From a checkpoint of a small image classifier: norm rmsnorm.
Rows from block 8, named by matrix and row number. Rows with one number belong to one neuron. Each number is 128 + 32 x the weight over its row's rms, rounded and kept within 0 to 255. All counts start at 0. After the name is the row's rms in percent of the matrix's.
# fc1: MLP up (model.blocks.8.mlp.fc1.weight, 576x192), inputs 0-191
# fc2: MLP down (model.blocks.8.mlp.fc2.weight, 192x576, transposed), outputs 0-191
fc1.362 099 [103  82 120 192  76  75 163 100 130 108 127 117 128 126 160 117  57  80 109 100 120 130 104 166 120 106 114 106 117  99 118 173 114 153 161 145 122 104 124 192 101  96  74 111 100  72 116 141 132 137 152 157 142 146  85 170 123 135 159 128 146 192 110 133 138 120  88 175 135 132 193 101 138 118  98 132 176 120 100 148 130 104 139 130  76 132  92 164  89  99 153 126 124 183 122 116 116  98 142 105 104 169  88 159 132 133 150 138  78 163  76  59 102 178 142 137 128  98 149 107 157 104 117 148 161 125 116  80  88 145 155  90 155 184 118 175 126 148  82 120 192 136 105 144 173 110 149 142 148 171 135 178 130 148 105  83 139  71 142 100 154  58  77 137  84 124 131 123 107  82  93  97 118 137  89 110 175 170 100 186 177 140 165  66 115  99 114 157  86 100 108 237]
fc2.362 108 [185 113 132 115 189 106 142 148 156 152 206 103 119 134 131 132 171  74 167 100 130 164 156 175 168 135 134 191 146 176 129  85 198 128  43 110 118 101 143 130 133 176 184 175 119 204  99 121 162 161 172 156 102  61 147 156 167  79  89 125 191 116  90 140 112 167 138  81 141 152 106 105 128 135 166 116  71  90 107 156 104  95 113 167 160 146 116 107 157  88 101 149 133 108 117 138 102 138 142 140  79 148 123 147 126  95 125 103 138 124 123 112 106 110 128  68 192 130 103 148 147 138 113 130  91 153 118 157 171 185 127 144  75 135 159  98  75 102 169 132 148 136 144 133 101 134 153 139 141 111 144 113 178 102 156 160 149 137 200  66 117 183 172 159 152 225 134 147 130 108 169 139 150 154  98 126 110 110 110  75 126 126 124 158 118 122 109  89 167  90 164 102]
fc1.363 109 [111 171 189 177 116 136 187 109 125 121 159 168 146 102 103 143 130 111  87 114  98 141  91 144 155 111 123 134  89 138  77 224 121 116 166  84  59  94 116 153 132 131 104 122 104 115 129 177  81  65 139 176  76 149  27 131 188  91 152 114  70 126  98 107 186 172  99 103 138 141 158 131 120  83 140 136 105  88 137 162  68 127 175 118 100 109 110  96 127 163 123  64  65 138 136 138 131 127 165 161 157 154 122 104 103 157 147 127 116 145  85  83 170 125 151  70 142  98 106 154 141 133 126  98 150 180  80 144 111 119 101  93 150 130 107 106 170 112 154 150 154 140 116 167 144  88 116 135 107  98 162 186 161 148 131 139 145  83 122 106 116  42 141  99  60 135 115 209 133  98  97 108 116 152 126 150 140  99 164 133 165 155  79 125 123 142  91 113 184 132 139 127]
fc2.363 114 [154  76 114 131 144 165  82 117  77 101  93 131 125 108 116 149 182  90  67  72 154  94 124 189  73 129 164 157 154 154 128 127 160 149 129 161 111 134 115 162  96 147 100 104 178 158 132  95 210 112 133 113 177 195 126 171 144 114 147 106 111 108  90 180 134 143 136 113 153 136 168 129 159 118  80 138 165 208  86 142 141 112  62  74 120 149 173 132 167 119 184 156 122 104 125 102 147 124 150 176 181  87 121 133 165 129 141 131  89 154 113  65 134 174 117 159 101 148  76  97 120 143 179 105 108 175 210 136 130  88 169 134 135 107 156 132 141 104  49 102 145 167  75 112 113 138 130  93 100 129 102 116 153 159 157 122 172 147 123 113 118 159  79 143 105 166 140 150  98 164 114 130 154 112 110 120 177  93  73 148  97  77  91 163 117 169 118  92 106 177 138  77]
fc1.364 087 [125 162 115 108 104  95 217 126  85 115 141  84 100 153 112 120 145 110  84  74 171 128  82 114 151 156 107  99 136 151  75 136 134 140 157 182  81 171  90 110 138 161 146 143 127  86 110 139 162  75 193 138 152 141 119 146 177 143  69 131 141  98 102 141  98 101 116 151 117  90 173 217 112 134 165 115 128  94 136 114 169 125 148 115 127 159 150 166 121  58  82 161 162  61 115 100 179 171 152 106 140 175 132 150  83 109  91  80  96 101 122 137  99 152 111 148 128  95 159 166 136 109 150 162 125 149 114 153  75 106  78 139 132 179 137 141 130 135 113 135 101  55  97 173 118 112 123 111 138 115 118 171  97 120 184 146 140 116 124  73 149  52 171 149  92 130 115 106 162 127 100  80 190 151 175 125 154 157  84 126 103  99 117 230 135 152 171 127 165 126 154 148]
fc2.364 070 [126 122 128 132  71 139 107 108 149  61 139 109 108 175 107 122  91 136 163  68  41 106 186 169 105 131 181 109 103 151 166 118 184 101 157  82 145 146 144 172 121  66 137 148 105 121 110 120 143 132 105 134 102 147 143  95  85 112 161 119  94 132 156 118 125 114  34 114 128 148 120 118 115 124  61 129 140 163 136 170  83 160 129 113 174 148 121  64 144 147 166  70  79 132 173 153 105  63  90 123 199 124 159 114 115 109 158 139 128 126 163  96 140 103 121 130 186 136 134 162 121 100 117  72 103 132 125 179 132 148 172 157 173 140 119  89 123 122 153   7  82 176 172 131 114 123 144 105 151  92 158 110 153  86 110  98  61 145 157  56 136 154 119  97 132 121 157 134 108 145 148 139 101 123 160 119  58 124 160  79 112 156 158  86 118 140 119 104 105 142  99 125]
fc1.366 108 [148 154  98 158 169  89 196 133 139 125  84 136 208 117 106  93 118  96  92 129 127  49 115 151 146 131 127 103 109  93 122 129 160 173 130  70 160 151 107 151 135 147 134  65 169 139 101  90 102 185 113 152 143 123 134 151 170 162  61 117 162 122 129 133 152 106 119 142  95 179  81 116  95 183 162 105  64  78 127 174 146 165  87 149  81 115 102  98 152  89 100 126  92 128 125 156 128 171 121 114 142 126 119 137 105 128 143 133 154  94 120  99 121 117 126  86 148  74  79 113 142 140 168 136  97 158 100 149 162 147 158  96 187 152 169 209 142 158 127 141  42 199 124 111 187  86 108 142 152 163  96 117 143 184 160 104  86 127 154 116 125  89 171  55 168  99 187 108  99 117 101 110  87 148 117 107  73  98  98 174 166 143 154 124 119 167 103 124 136 113 135 106]
fc2.366 100 [ 65 107 145 193 144 164 131 180 145 146 160  89 111 126 124 144 111 139 134  98 148 181 144 182 118 184 137 115 131 193  65 136 127 110 130 131 128 123 198 121 142 124 102 129 151  83 177 193 114 191 115 111 113 179 105 144 115 147 102  83 143 139 134 170 104 138 121 110 153 136 112  91 137 105  83  80 126 108 126 101 130  80 201 117 114 131 164 149 117 145 103 137 151 133 113  49  87 127  82 197  55 109 162 125 109 127 102 119  99 171 104 137 143 113 132 121  75 134 127 130  58 143 192 173 157 163 113 143 164  39 134 117 174  64 112 169 154 109 106 105 120  91 141  94 118  87 128  75 103 177 105 149 111 116  94 121 123 132 114 139 134  81 132 226 117 159 126 132  88 139 178 133 118  73 133 157  94 160 132 154 107  59 103 118 130 132 140 150 154  82 145 110]
fc1.367 094 [147 113 138 120 135 160 149 136 116 166 176 108 121  99  74  65  97 158 181  81 122 119 117 101 139 137 143 179 107 131 174  99  73 135 169 130 158  98 119  81 159 123 171 122 128 149 116 106  61 153 172 121 141 199 152 188 212  76 154 102 115 131 183  93  93  55 151 147 106  98 112 168 114 156 120 130  86 128 106 138 137 137 130 128 138 161 148 145 113 127 126 119 127 105 146 146 103 140 127 138 202 155  81 146 141 124 157  96 135  86 114  53 177 143  58 137 137 140 172 119 146 129 109 113 124 116 186 176 140 147 131 147 114 159 177  97 113 128 180  95 160 132 188 111 240  85 147 149  73 148 126  76 145 146  94 114 170 133 145  97  96 185 175 132 148 159 150 165 159  82 166 116 101 141 129 150 118  97 126 131 132 143 148 170 202 153  94 131 113 149 133 170]
fc2.367 082 [114 151  96 122 125 104 107 124 163  81  52 172 130 172 161 149 140 116 127 173 157 137 138 140 144 100 143  99 115 146 103 160 178  98 113 114 130 138 133 204 140 124 172 120 161  73 110 113 167 128  85 171 119  68 106  93  12 154 101 138 124 137  62 212 189 132 135 143 124 137  97 133 156 109 172 135 187 171 173  96  98 115 148 132 121  86 135  88 136 145 125 135 127 129  84 173 157 117 117  97  55  41 154 136 132 115 110 145 116 151 120 180 125 168 113 117 159 128  98 165  92 157 154 177 132 140  96  81 104 111 115 165 161 164  68 141 158 178 122 173 136 143  90 168  49 177 104 130 154 134 158 174 120 141 117 168 101 118 120 128 198 109 103 126 137 108  72 110 121 152 122 163 102 161  68 142 107 158 120 113 114 138 110 121  83  96 134 135 138  95 104 111]
fc1.368 101 [145 116 170 129 151 106  96 154  92  78 154 113 105 146 171  91  98 164 160 177 106 144 138 124 136  88 116 168 159  87 116 113 140  95 144 119 110 147 132 159 145 175 101 153 128 137 139  93 123 148 188 118 108 146 179 126 150  92 143 147  62 119 144 146  58 113 103 141  63 131 103 132 101 155 123 174 100 121 111 147 137 132 119  66 127 198 142 143 157  74 109 148 101 178 151 129  46 181  85  97  85 123 144  97 144  72 143 146 108 123 155 107 143  66 157 117 187  77 200 114 100 115 160 128 118  53 145 131 146 139 124 146  81 154 136 162  79 170 137 101  91 128 133  97 107 232 142  56 130 115  48 107 146  94 125 154 134  84 166 109  88 144 120 100  80  97 111 126 126 150 113 117 112 102 130 115 110 131 168 118 129 164 199 130 134 115  87 173 128 156 177  88]
fc2.368 104 [147 152 137 208 116 102 143  82 171 188 103  97  52 157 132 145 151  95 120  97 121 147  69 155 136 171 143 119 138 142 188  62  45 128  96 121 103 128 143  83 130  90 154  74 165 103 111 149 154  69 114 122 185 153  67 124 141 145 133 184 138 175  85  70 176 131 133 107 132 150 117 177 200 122 159 119 124  91 128 133 152 104 153 133 131  98  87 125  77 116 140 122 147 119 131  79 183 105 109 130 176 108 109 179 140 117 105 115 126 106  83 140 118 176 151 149  57 105  51 200 143 171 178 102 127 167 141 135  49  88 148 133 135  96 147 126 183  95  88 107 163 124 114 123  97 104 169 171 120  98 146 140 131  98 105 165 118 139 103 133 142 118  78 131 138 140 115 144  97 159 108 162 128 125 157 146 158 150 125 161 131 116  96 163 172 150 142  66 100 115 143 154]
fc1.369 090 [134 169 105 186 145 100 149 124  87 118 144 134 160  77 143 191 120 127 109 132 118 124  67 108 135 186 105 157  97 131 137 186 105  78 131 127 117 107  93 112  58 144 123  85 150 137 172 174 202 122  71  77 127 152  87 151 171 107 124 122 144 161 135 158 111  85  93 149 135 107 140 161  76 204 120 191 162 181 102 124 112 144 163 174 156 136 102 158 126 136 161 126 161 159 133 121 181 101 110  98  81 112 173 162 133 113 128 155  87 122 133  98  39 159 115 132 103 114 108 147 132 151 142 109 110 141  97 142  56 108 123 150 140  86 112 165 129  99 139 171 105 205 126 115 116  91 152 109 120 180 159 167 104 146 136  94 126 163  95 146 172 162 166  80 129  70 123 133 120 131 131  92 135 142 135 134 185  94 145 121  68  90 152 123 193 188  95 169 199 143 133 107]
fc2.369 072 [129 118 143 107 104 115  84 103 110 151 162 160 125 165 140 103  89 140  81 174 155 157 217 139 131  83 120  88 121 150 150  36 125 136 114 144 138 126 136 163 141 113  74 140  81 135 174 113 177 121 140 125 128  94 170  89 180 149 145 159  80  85 126 177 175  99 128 107 111 179 122 146 110 167 134 118 140  95  65 129  97 106  70 120  18 118 138 150  95 152 207 127 158  57 155  96 143 132 181 128 159 171 123  64  75 121 152 140  95 133 144  73 111  66 133 128 120 170 165 131 135  96 153 154 106  79 117  87 169 129 100 120  81  89 148  79 140 113  96 138 143  97 108 120  81 133 138 111 129 105 172 112 122 154 118 150 141 104 158 179 165 130 136 130 156 147 160 114 154 118 189 209 127 130 167  62 131 121  94 164 140 113 108 126 179 108 149 131 113 130 130 116]
fc1.370 113 [156 131 125 135 135 150 115 106  77  93 116 107 126 115  94 124 186 133  82 156 150 147 117 128 136  66 160  73 166 117 182 176 163 175 149 163 111 140  76 154 175 156 191 156 127 178 162 144  71  99 176 158 128  83  97 172 108 138 136 166 144 149 148 123 142 163  79 163 169 139 146 103  72 115 152 138 119 132  86  83  82  86  83 127 112 146 105  76 107 129 177 135 134 151 158 194 195 116 193 127 159 135  91 115 147 130 117  94 101 148 140 126 163 147 119 120 122 125 195 158 122 174 126 117 161 108 159 112 130 178 170 129 135  89 133 138 131  94 141 125 123 130  90 188 117 180 169 175 125  79 141 149 108 180 112  92 176 146 202 141  79 135  78 156 101 136 129 118  83 131 203 154 112 106 118 176  87  82  39 120 128 145 150  96 109 168 149 107 145 124 150 126]
fc2.370 142 [171 111 163 144 170 128 126  84 108 119 184  98 151  60 167 160 106 147 125 114 103 123 142 124 111 148  81 161 204 114 148 126 163  56  83 136 170 144 183 154 127 161 196 127 130 151 173 107 171 140 158  67 130 154 118 119 134 149 182 102 133 103 121 103  92  72 156 101  67 124 141  88 156 108 111 148  94  98 198  47  75 186 138  91 128 128 136 110  96 142  58 125 135 105  84 117 126 153 114  96 103  93 119  86 126 156 139 143 129 121 114 182 137 116 129 109 122 176 166 100  53 133 195 149 135 102 167 160 130 117 158 125 115  88  86 153 124  98 102 179 139 144 159  92 127 121 162 111 147 156 125 130 120 135 254 135 118 148 170 130 104 142 178 155 123 123 166 103 136 148  73 119  87 109 127 132 120 139 171 107 108 127 151 177 129 124 100 168 128 103  85  98]
fc1.371 095 [ 94 178 163 104 121 107 185 151 152 126 124 106 101  83 124 127 128 116 117 141 137 176 114  87 154 141 113  88 185 140 152 107 135 109 110 131 137 129 163 115  84 112 163 127 153  62 113 134 106  77 183 187 194  89 131  76 157 112 138  90 116 142 166  99 114 142 116 140 115 168 111 144 139 109 154 116 145 141 140 133 247 127 117  42 119 111  89 154 132 173 110 148  97 148  98 105 100 172 124 124 120 156 107 145 171  54 114 116  95 143 112  60 144  97 133 112  89 113 103 148 103 150  87 115  70 131 123 147 140 138 145  86 120 105 142 124 114 132 119 152  27  87  90 133 120 101 116  96 120 141 210 104 124  99 196 136  88  97 127  65 115 129 133  69 130 117 109 159 205 129 158 142  96 160 178 129 143  85 197 153 104 194 133 105 124 162 111 153 123 112  88 145]
fc2.371 099 [126  83 193 150 139  81  90  96 156 156 194 205 181 133 111 151 146 142 141 142 147 109 105 104 140 126 153 162  86 161 170 115 122 147 141 206 119 132 101 140 203 109 124 127  86 122 107 137 127 111 109  89  99 180 111 175 111  97  71 143 137 175 131 109  90 120  81 128 100 144  96  98 163 166 129 142  58 153  99 155 127 139 166 139 156 185 150  98 114 136 134 108 110  60 190 171 114  97 140 127 116 115 130 152 106  62  85 150 198 103 119 162 116  83 159 109 160 151 128 137 143 121 142 101 166 132 127  81 150 166 170 111 101 132 193 140 159 128 158  97 160  96 142 121 122 160 159 150 122 113 127 152 149  96  65 110 149 113 189 187  87 169 136 139  90  94  61  81  77 118 175 127 145 177 117 112 121 139 154 135  85  76 138 101 134  98 175 106 140 141 140 198]
fc1.372 102 [133 157  87 157 126 184 171 124 140 122 153  94 117 136  93  77  80 161 115  93 132 157 108 171 175 127 109 168 198 139 112 116 121 140 101 140  90 135 121  43  97 170  79 143  73 144  97 149  99  86 140 106 119 111 115 170 147  92 119 157 117 137  87 178  34  73 147 112 101 150  89 127 129 173 165 141  83 142 119 125 124 138 138 143 126 168 152 177  97  83 151  78 171 168 153 172  99 129  98 121  76  92 104 182 188  92 120 113  94  90 150 101 141 123 175 105 112 158 137 154 117 107 128 134  81  86  83 124 149 122 100  80 154 146 122 113  90 157  83  80 153 174 115 127  92 135 140  88 181  96 111 153 111 151 154  91  94 114 126 126 160 175 136  81 132 140 140 103 105 151  87  33 181 184 170 134 109 112 120  93 164 127 194 135  90  78 116 123 119 113 153 137]
fc2.372 102 [ 86 116 194 118 105 142 133 116 133 174  91 158  88  86 156 150 125 106 124 138  93  92  75 148  91 140 108 150 107 144 114 138 137 113  84  67 117 128 103 171 125 116 194  98 116  99 118 155 195 148 119 170 139 118  63 180 113 145 103 159 157 116 117 105 155 130 126 178 169 109 156 104 121 105 122 161 122 165 154 175 170 140 107 140 149  84 127 119 163 104 170 129 159  85 104  92  98 164 146 179 147 168 114 126  49  77  91  89  93 108  86 115 101 131  60  98 146 171 164  91 165 140 104 161  85 132  64 104 139 118 124 199 180 129 102 113 162  62 154 152 111  70 151 119 145 109  89 198 149 159 165 130 155 114 126 198 203  79 111 153 104  96 136  93 143 108 158 164 135 120 127 158 136 127 106 108 144 145 133 107 186 179  77 146 140 124 106 135 127 146 130  58]
fc1.373 091 [104 150 129 121 109 102 173 125 190 174  90 143 113  85 102  69 107 135 131 123 144  82 142  87 158 129  94 180 158 121 115 150 155 135 148 113 128  79 135 115  86 133 123 203  84 130  83 122 132 113  73 155 153 118 117 185 139 136 185 135  73  79 158 196 142 143  97 135 195  67 100 137 152 158 134 102 123 119 165 138 154 101 152  97 124  78  94 104  89 156 140 147  74  98 154 169 190 136 193 135 107 167 142 161 149 141 122 133  68  96 213 157  84 137 167 101 102 108 112 152 168 126 149 183 116 101 108 131 116  81 115 138  98 121  98 192 163 102 160 111 123 114 116 112 143 159  92  89 119 130  62 133 110 159 153 166  83 155 145 112 102 135 129 199 109 119  69 140 116 171  74 112 124  68 137  82 134 141 109 164 105 120 116  77 149 154 168 140  94 169 168  99]
fc2.373 097 [142 154 175 145 139  88 104 104 126 129 110 103 136 100 128 180 145 148 163 107 120 109 145 145 143  92 183 106 134 144 107 164 107 105 117 128 121 156 163 155 167 181 169 111 118  92  88 140 138 149 179  79 115 228 146 120  82 126 139 158 162 143 139 127 155 142 118 179 107  54 112  98 106 154  81 113 103 109 112 103 184 116 144 136 106 140 124 174  67  64 155 145  95 148 107 100 121 111  72 133 195  91 106 160 115 105 162 105 155 150  85 193 132 175  99 119 180 128 121 123 115 166 126 104  98 122 101 165 176 168  72 159 149 146  96  90  99 187 195  91 122 156  88 132 186 111  83 148  64 124 139  83 188 111 105 170 180 101 144 152 150 180 169 118 136 116 133 151 138  92  93 117  67 117 117 127 125 119 167 110  89 111 123 163 140 114  59  90 136  83  85 100]
fc1.374 112 [142 145 137  93 118 136 116 178 123 118 156 188 135 140 123 142  99 144 123 159 168 142  85 105 118 146 186 156 125 136 155 119  92 164 132 132 124 159 171 144 157 142 164  89 152 117 151  94  70 123 111 107 215  57  86  69  73 127  73  55 111 159 116  76 167  85 137  93 100  74 120 114 156 124 191 179 158 107 103 114  61 139 188 131 121 125 131 125  89 102 113 146 157 113  89 140 137 111  73 125 183 110 131 114  81 113 105 131  79 101  99 189 157 158 147 119 108 149 170  96 164 143 136 130 103 159 122 142 146 116 135 136 198  68 131 127 135 143 126  96  70 115 173 143 177 103 103 110 159  99 136 123  85 100 150 165 125 159 145  90 155 120 161 120 108 125 145  96 106  79 158  62 105 116 126 146 128 102 210 124 114  51  94 123 127 100 167 141 161  69 125  67]
fc2.374 139 [ 97 139 182 135 135 184  54 101 138 128 162 125 119 173 144 115 147 140 149 134 157 113 105 157 106 130 165 154 119  36 103 112 155 117 126 121  80 102 123 127 105  92  87  37  63 160 139 111 135 157  73 169 205 172  93 112  93  70  77  66 150 136 113 106  73  77 139 120 114 185 140 105  88  99 181 167  93 163 208 113 148 155 123 157 107 111 163 106 152 115 140 148 190  88 111 151 127  97 114 155 138  96 118 154 114  69  83 136 129  86 104 150 132 159 126 160 109 139 175 106  61 112 122 109 133 129 115 133 135 127 101 116 102 132 102 130 118 145 116  70 153 161 121 215 156 132 137  85 147 120 137 136 177  90 130  89 131 138 139 158  90 165 158 162  94 170 124 142 100 127  77 139 140 116 106 122 185 101 129 128 118 113 200  98 127 119  71 174 134 137 116 106]
fc1.375 097 [170 123 147  44 128 122 101 112 181  75 126 128 136 144  94  92 126  93 110 122 119 166 144 116 111 208 103 157  95 151  99  42 145 133 157  23  95 174 158 125 184  86 115 155  95 232 176  95  68  88  89 150 195 162 171 135 173 147  72 125 130 146  86 107 162  94 134  97 150 121  97 115  93 142 161 162 104 158 138  95 141 178 153 178 125 111 126 164 116 135 104 149 148 138 152 140 109 147 112 121 153 142 128 133 107 137 124  80 132 134 107 186  60 118 139 163 175 131 123 145 113 133 161 135 133  47  84 119 168 120 125 169 160  93 112 155 143 181 109 160 127  88 104  87 123  87 108  76 113 118 100 103 178 126  89  81 119 152 126 137 156 128 101  96 117 103 153 143 122  79 117 127 129 148 119 121 175 106 105 167 169  90 100 139 115 140 153 134  95 102 147 138]
fc2.375 105 [ 91 122 137 168 119 161  66 184 111 140 134 121 174 145 191  95  94 120 115 156  99 128 142 100 110 117 147 138 204 130 133  91 109  91 147 156 126 141 153 129 105 130 143  90  92 129  72 150 151  89 118 105 124 114  58 151  87 136  94 120  94 161 119  75 125  62 135 146 157  68 109 142 136 117 132 170 118 141 136 120 149 190 180 102  88  89 167 110 104 115 131  88 163 140  53 157 128 114 141 160 163  64 129 169 106 146 116 117 140  81 134 151 112 127 122 180 105 200 122 115 130 126 132 110 167 147 149 106 132  82 127 163 142 140 176 132 123 149 116 229 145 173 105 139 158  94  55 138 177 154 183 122 168 117 138 126 106 140  99 171 124 132  91 172  98 117 157 215 166 125 150  83 108 125 130 188 155 147 122 120 123 186 181 172 107 158 171  85 148 173 159  93]
fc1.376 084 [175 102 134 110 113  87 116 160 145  93 119 192 181  84  98 135 161 168 170  99 119 109 123 112 116  89 200 150 134 132 171 151 150  87  90 157 143  73 102 184 115 130 106  93 178 114 152 124 109 163 126 169 169 145 157 127 145  88 138 137 122 120 121 128 144 113 164 148 100 108  97 164 161 138 165 101 108 109  80 118 181 161  92 170 142  94 106 124  65 169  68 110 121 126  71 141 160  70 130  52 151 187 142 149 107 164  90  95 107 146  47 118 146 159 138 183 131 108 129  77 109 162 114 136 121 142  99 101 110 165 174 119 178 127 162 147 124  99 142 128  61 170 142 136  51 120 106 111 120 126 108 131 136 171 134 172  98 122  76 136 163  87  81 158 142 138 145  95 175  93 160 155 110 122 209 154 128  73 166  98 162 130 115 155 125 150 175 190 119 146 151 162]
fc2.376 041 [106 140 130 150 155 142 171 151 138 116 104 126 111 169 121 159 113 122  83 130 165 134 104  97 113  58 177 103 120 158 130 104 157 154 124 173 110 123 161 111 111 148  87 109  95 177 169 130 125  87 113 100 165 178  95 136 152 137 144 160  50 146 133  49  99 123 126 103 148 166 124 141 208 101 169 157 155 116 109 159 133  59 169 197 158 118 159 142 143  98 127 102 119  80 200  48 143 116 166 186 112 141 119 160 134 177 137 186  81 103 146  86 103 146  82 138 105  69  98 163  78 171 109  80  78 145 122 123 145 164  93 161 170 197  95  91 165 156 104 123 133  93 146 141 158 107 116 143 132 132 145 164 105  63 101 178 133 162 121  97 177 174 106 134 128 128 156 151 131 136 116  97 132 142 161 102  88 144 128  98 154 154 175 110  90 177 123  85  95 178 139 128]
fc1.377 101 [209 112  70 149 168 111 154 136 118 120  69 126 120  74 117 112 167  84 148 121 105 153 100 143 101  64 136 118 110 116 110 166 118  72 216 125 119 118 133  33  81 146 141 139 193 175  67 162 103  96 140 145  96 110 121  95 151 121 120  69 128 161 115 135 101 152 177 164 132 137 110 129 137 104 138 121  34  71 203  97  96 113 166 204 110  87 130 138 128 136 103 135 106  98  95  96 112 148 147 122 101 136 129 115 127 112 102 141 105 191 169  98 147  82 127 148 131 142  80  85  93 167 174 108 139 135 145 129 119 150 168 164 151  93 176 167 119 115 131 104 119 132  83 172  68 127 163 117 151 160 103  65 177 155 135 121 180 132 144 128 128 137 131 131 172  90 137 153 183  97 122 116 130 165 185  94  99 131 125 123 153 113 118 140 169 124 169 148 102 144 189 126]
fc2.377 110 [ 97 144 151 207 119 104 128 148 198 194 196 145  90 136 115 193 131 147 157 186 139 175  96 102 134 161 130 170 105 135 140  90 182  30  80 138 148 125 123 132 100  99 105 145  79  83 102 108 136 119  82  95 153 145 151 172 124 120 140  97 120 111 129 116 111 160  96 102 120 201 112  93 191 178 132 132 189 109 151 118 151  76 144  93 155 142 142 187 127 100 130 171 129 104 182 135 137 140 139 203 128 122  76 151 119 122 175 118 156 140 142  97 120 123 131 160 145 113 176 104 157 126 120  84 149 161 131 160 205 107 111 111 109  83 137 161 138  82 141 100  50 129 134 134 107 142 109  59 140  64 102 181 102 111 126 126 125 107 151 150 138 157 126 150 139 190  78 126 160 130 146 129 119  99 145 120 175 144 194 134 105 105 169  93 121 125 156  82 135 158  96 113]
fc1.378 087 [ 95 155 151 130 135 166 192 154 117 119 157  93 117 185 106 188 165 127 133  74  88 111  92 107  93 122 128 135 109 146 152  83 112 138  77 140 128 119 126 111 135 141 172 125 115 138 107 142  95 132 109  93 190  99 118 163 114 191  92 130  68 105 160 160 159 152 109 133 185 130  70 116 186 162 123 137 147 103 156 121 158 147 116 128 185 131  89 190 119 122 121  93 160  96 125 150  69 129  96  92  60 114 153  69 155 123 125 129 139 168 188 148 132 134  93 112 134  64 126 140 135 122 193 190 116 100 165 153 167 126 133 145  77 127 134 122  83 139  38 139  61 113 138 143 126 135 188  96 126 119 162 139 188 147  75 131 108 116 133 115 123 155 154 103 228 138 131 174 150 159 116 149 169 107 191 142 111 128 165  91  93 126 109  63 154 112 107  94 132  80 138  86]
fc2.378 083 [162  90 136 187 151 141 164 118 199 163 147  97 134  99 161  74 101  79 120 118 159 172 120 147 136  88 113  95  99 143 123 137 129 140 148 110 124 101  56 133 109 102 136 128 131 113 192  84 161  86 148 161 163 164 125 173  99  82 155 119 159 133 160  71 168 136 155 119 143 170 188  86 146 127 131 180 146 148 151 140 157 102 107 133 128 107 203 155 145 101 170 141  63  41  71 127 127 102  87  71 132 122 115 146  86 142 146 136  97 140  76 138 126 103 108 156 131 179 164 174 127 133 108 102 119 104 158 158  76 118 119 143 166 127 177 139 125 157 180 119 127 136 115 131 169 103 121 158 116 192  86 133  86 214 108 152  88 133 126 144  63 108 116 198 101 124 105  99 123 177 108 135  74 135 105 127 176 110 157  85 129 115 151 122 116 189  70 144 171 101 166 128]
fc1.379 094 [106 128  96  96 182  90 161 114 182 130 208 146 151 164 129 124 158 101 136 112  86 109 104 165  88  88 118 125  74 157  86 125 116  90 105 163 166 151 129  88 131  80 161 108  90  79 132  80 137 119 118 153 144 128 150 114  74 107 128 110  99 165  74  85 163 105 160 144 135 109 141 114 102 133  83 115 146  58 149  76 183 167  85 133 134 104 127 177 122 119 172 115  71 146 163  89 124 123 106 138 111 117 144  95 122 131 186 110 118 157 125  58 135  87 136 115  94 108 102 137 130 105 192 169 139 162  69 117  94 178 189 152  97  85 170 167  95 114  82  77 120 113 137 137  95 156 182 129 118 145 159 140 131 238 118  98 181  98 111 141 145 118 157 137 134 110 107  97 122 123 133  79 106 106 100 124 180 137 108 156  79 204 116 100 102 169 153  73 131  98 162 132]
fc2.379 072 [113  84 157 149 132 122 163 130  99 158  68  96 108  69 144  50 174 103  89 157 158 144 108 128 124  93 108 182 180  94 100 139 145  90 146 107  91  99  85 120 165 188 171 133  72 158 121 133  90 199 135 168 116 153 110 130  97 102 111  81 134 112 176 173  70 158 141 149 197 129 138 125 158 127 146 153 103 177  97  88 150 123 112 150  94 118 104 162 117  98 147 177  76 142 160 138  83 106 118 200 116 168 114 159 164  71 112 153 108 152 109 157 149 103 162 152  77 100 167  58 183 114  94 115 120  85 137 139 135 110 130 161 113 132 145 164 144 128 131  59 107 122 178  92 142 166 110  91 155  75 132 121 160 143 122 140  60 110  99 158 104 145 183  96 144 114 142  96 155  99 119 159 142 155 135 117 108 131 181 169 174 123 127  80 130  74 133 151  90 102  68 149]
fc1.380 097 [210 163 131 126 141  98 158 128 145 144 170 125 126  78  88 118  73 140  56 141  47 138  95 112  46 154 114 138 137 127 106 144 150  75 152 111 148 130 106 117 132 125 130 145 129 165 109 160 128  64 121 117  89  65 105  92 113 102 122 165 135 161 135 200 147 126 124 119 105  89  64 148 154 111  87 171 113 121 141 127 144 101 207 121  90 169  60 109  63 142 130 109 120 134 143 150 109 138 148  77 118 128  47 113 171  88 105  95 143 165 114 128 135  68 158 138 126 149 149 153 132 111 133 117 113 138 113  52  90 113 137 136 217 139 102  75 172  97 176 142 116 118  85 144 161 146  94  96 145 106 117  99 128 131  99 109 118 114 142 104 147  76  93 118 125  93 179 141 111 168 215 124 136  83 105  75 171  84 158 108 177 136  98 124 146 136 124 150 143 124  90 146]
fc2.380 103 [ 67 168 129 170 147 153 111 135 169 154  72  90 207 100 169 110 113 155 109  85 141  63 137  79  92 146 133 106 126 148 143 127 138 156 198  79 171 105 160 129  77  93 129 143 142 145  88  87 158 169 120  98 111 152 124 143 148 181 122 119 154 129 174  76 106 108 174 149 132 123 114 132 109 155 121 141 136 186  73 122 118 118  87 170 162 101 142 106 109 132 162 107 160 127 139  97  99 114 116 142 159 126  84 177  85 160 120 156 136  92 104  70  72 171 139 108 164  96 132 134 143 174 109 160  88 191 168 129 125 127 121 148 106 122 165  94 107 154 143 152 120 116 118 173 135 152 155 169  75 151 125 188 116  94 152 184 144 148 169 181 163 136 148 106 137 149  70  68 152 118 107 131 120 207  86 193 133 168  68 126 114 115 134 107 149 170  83  66 155 113 141 193]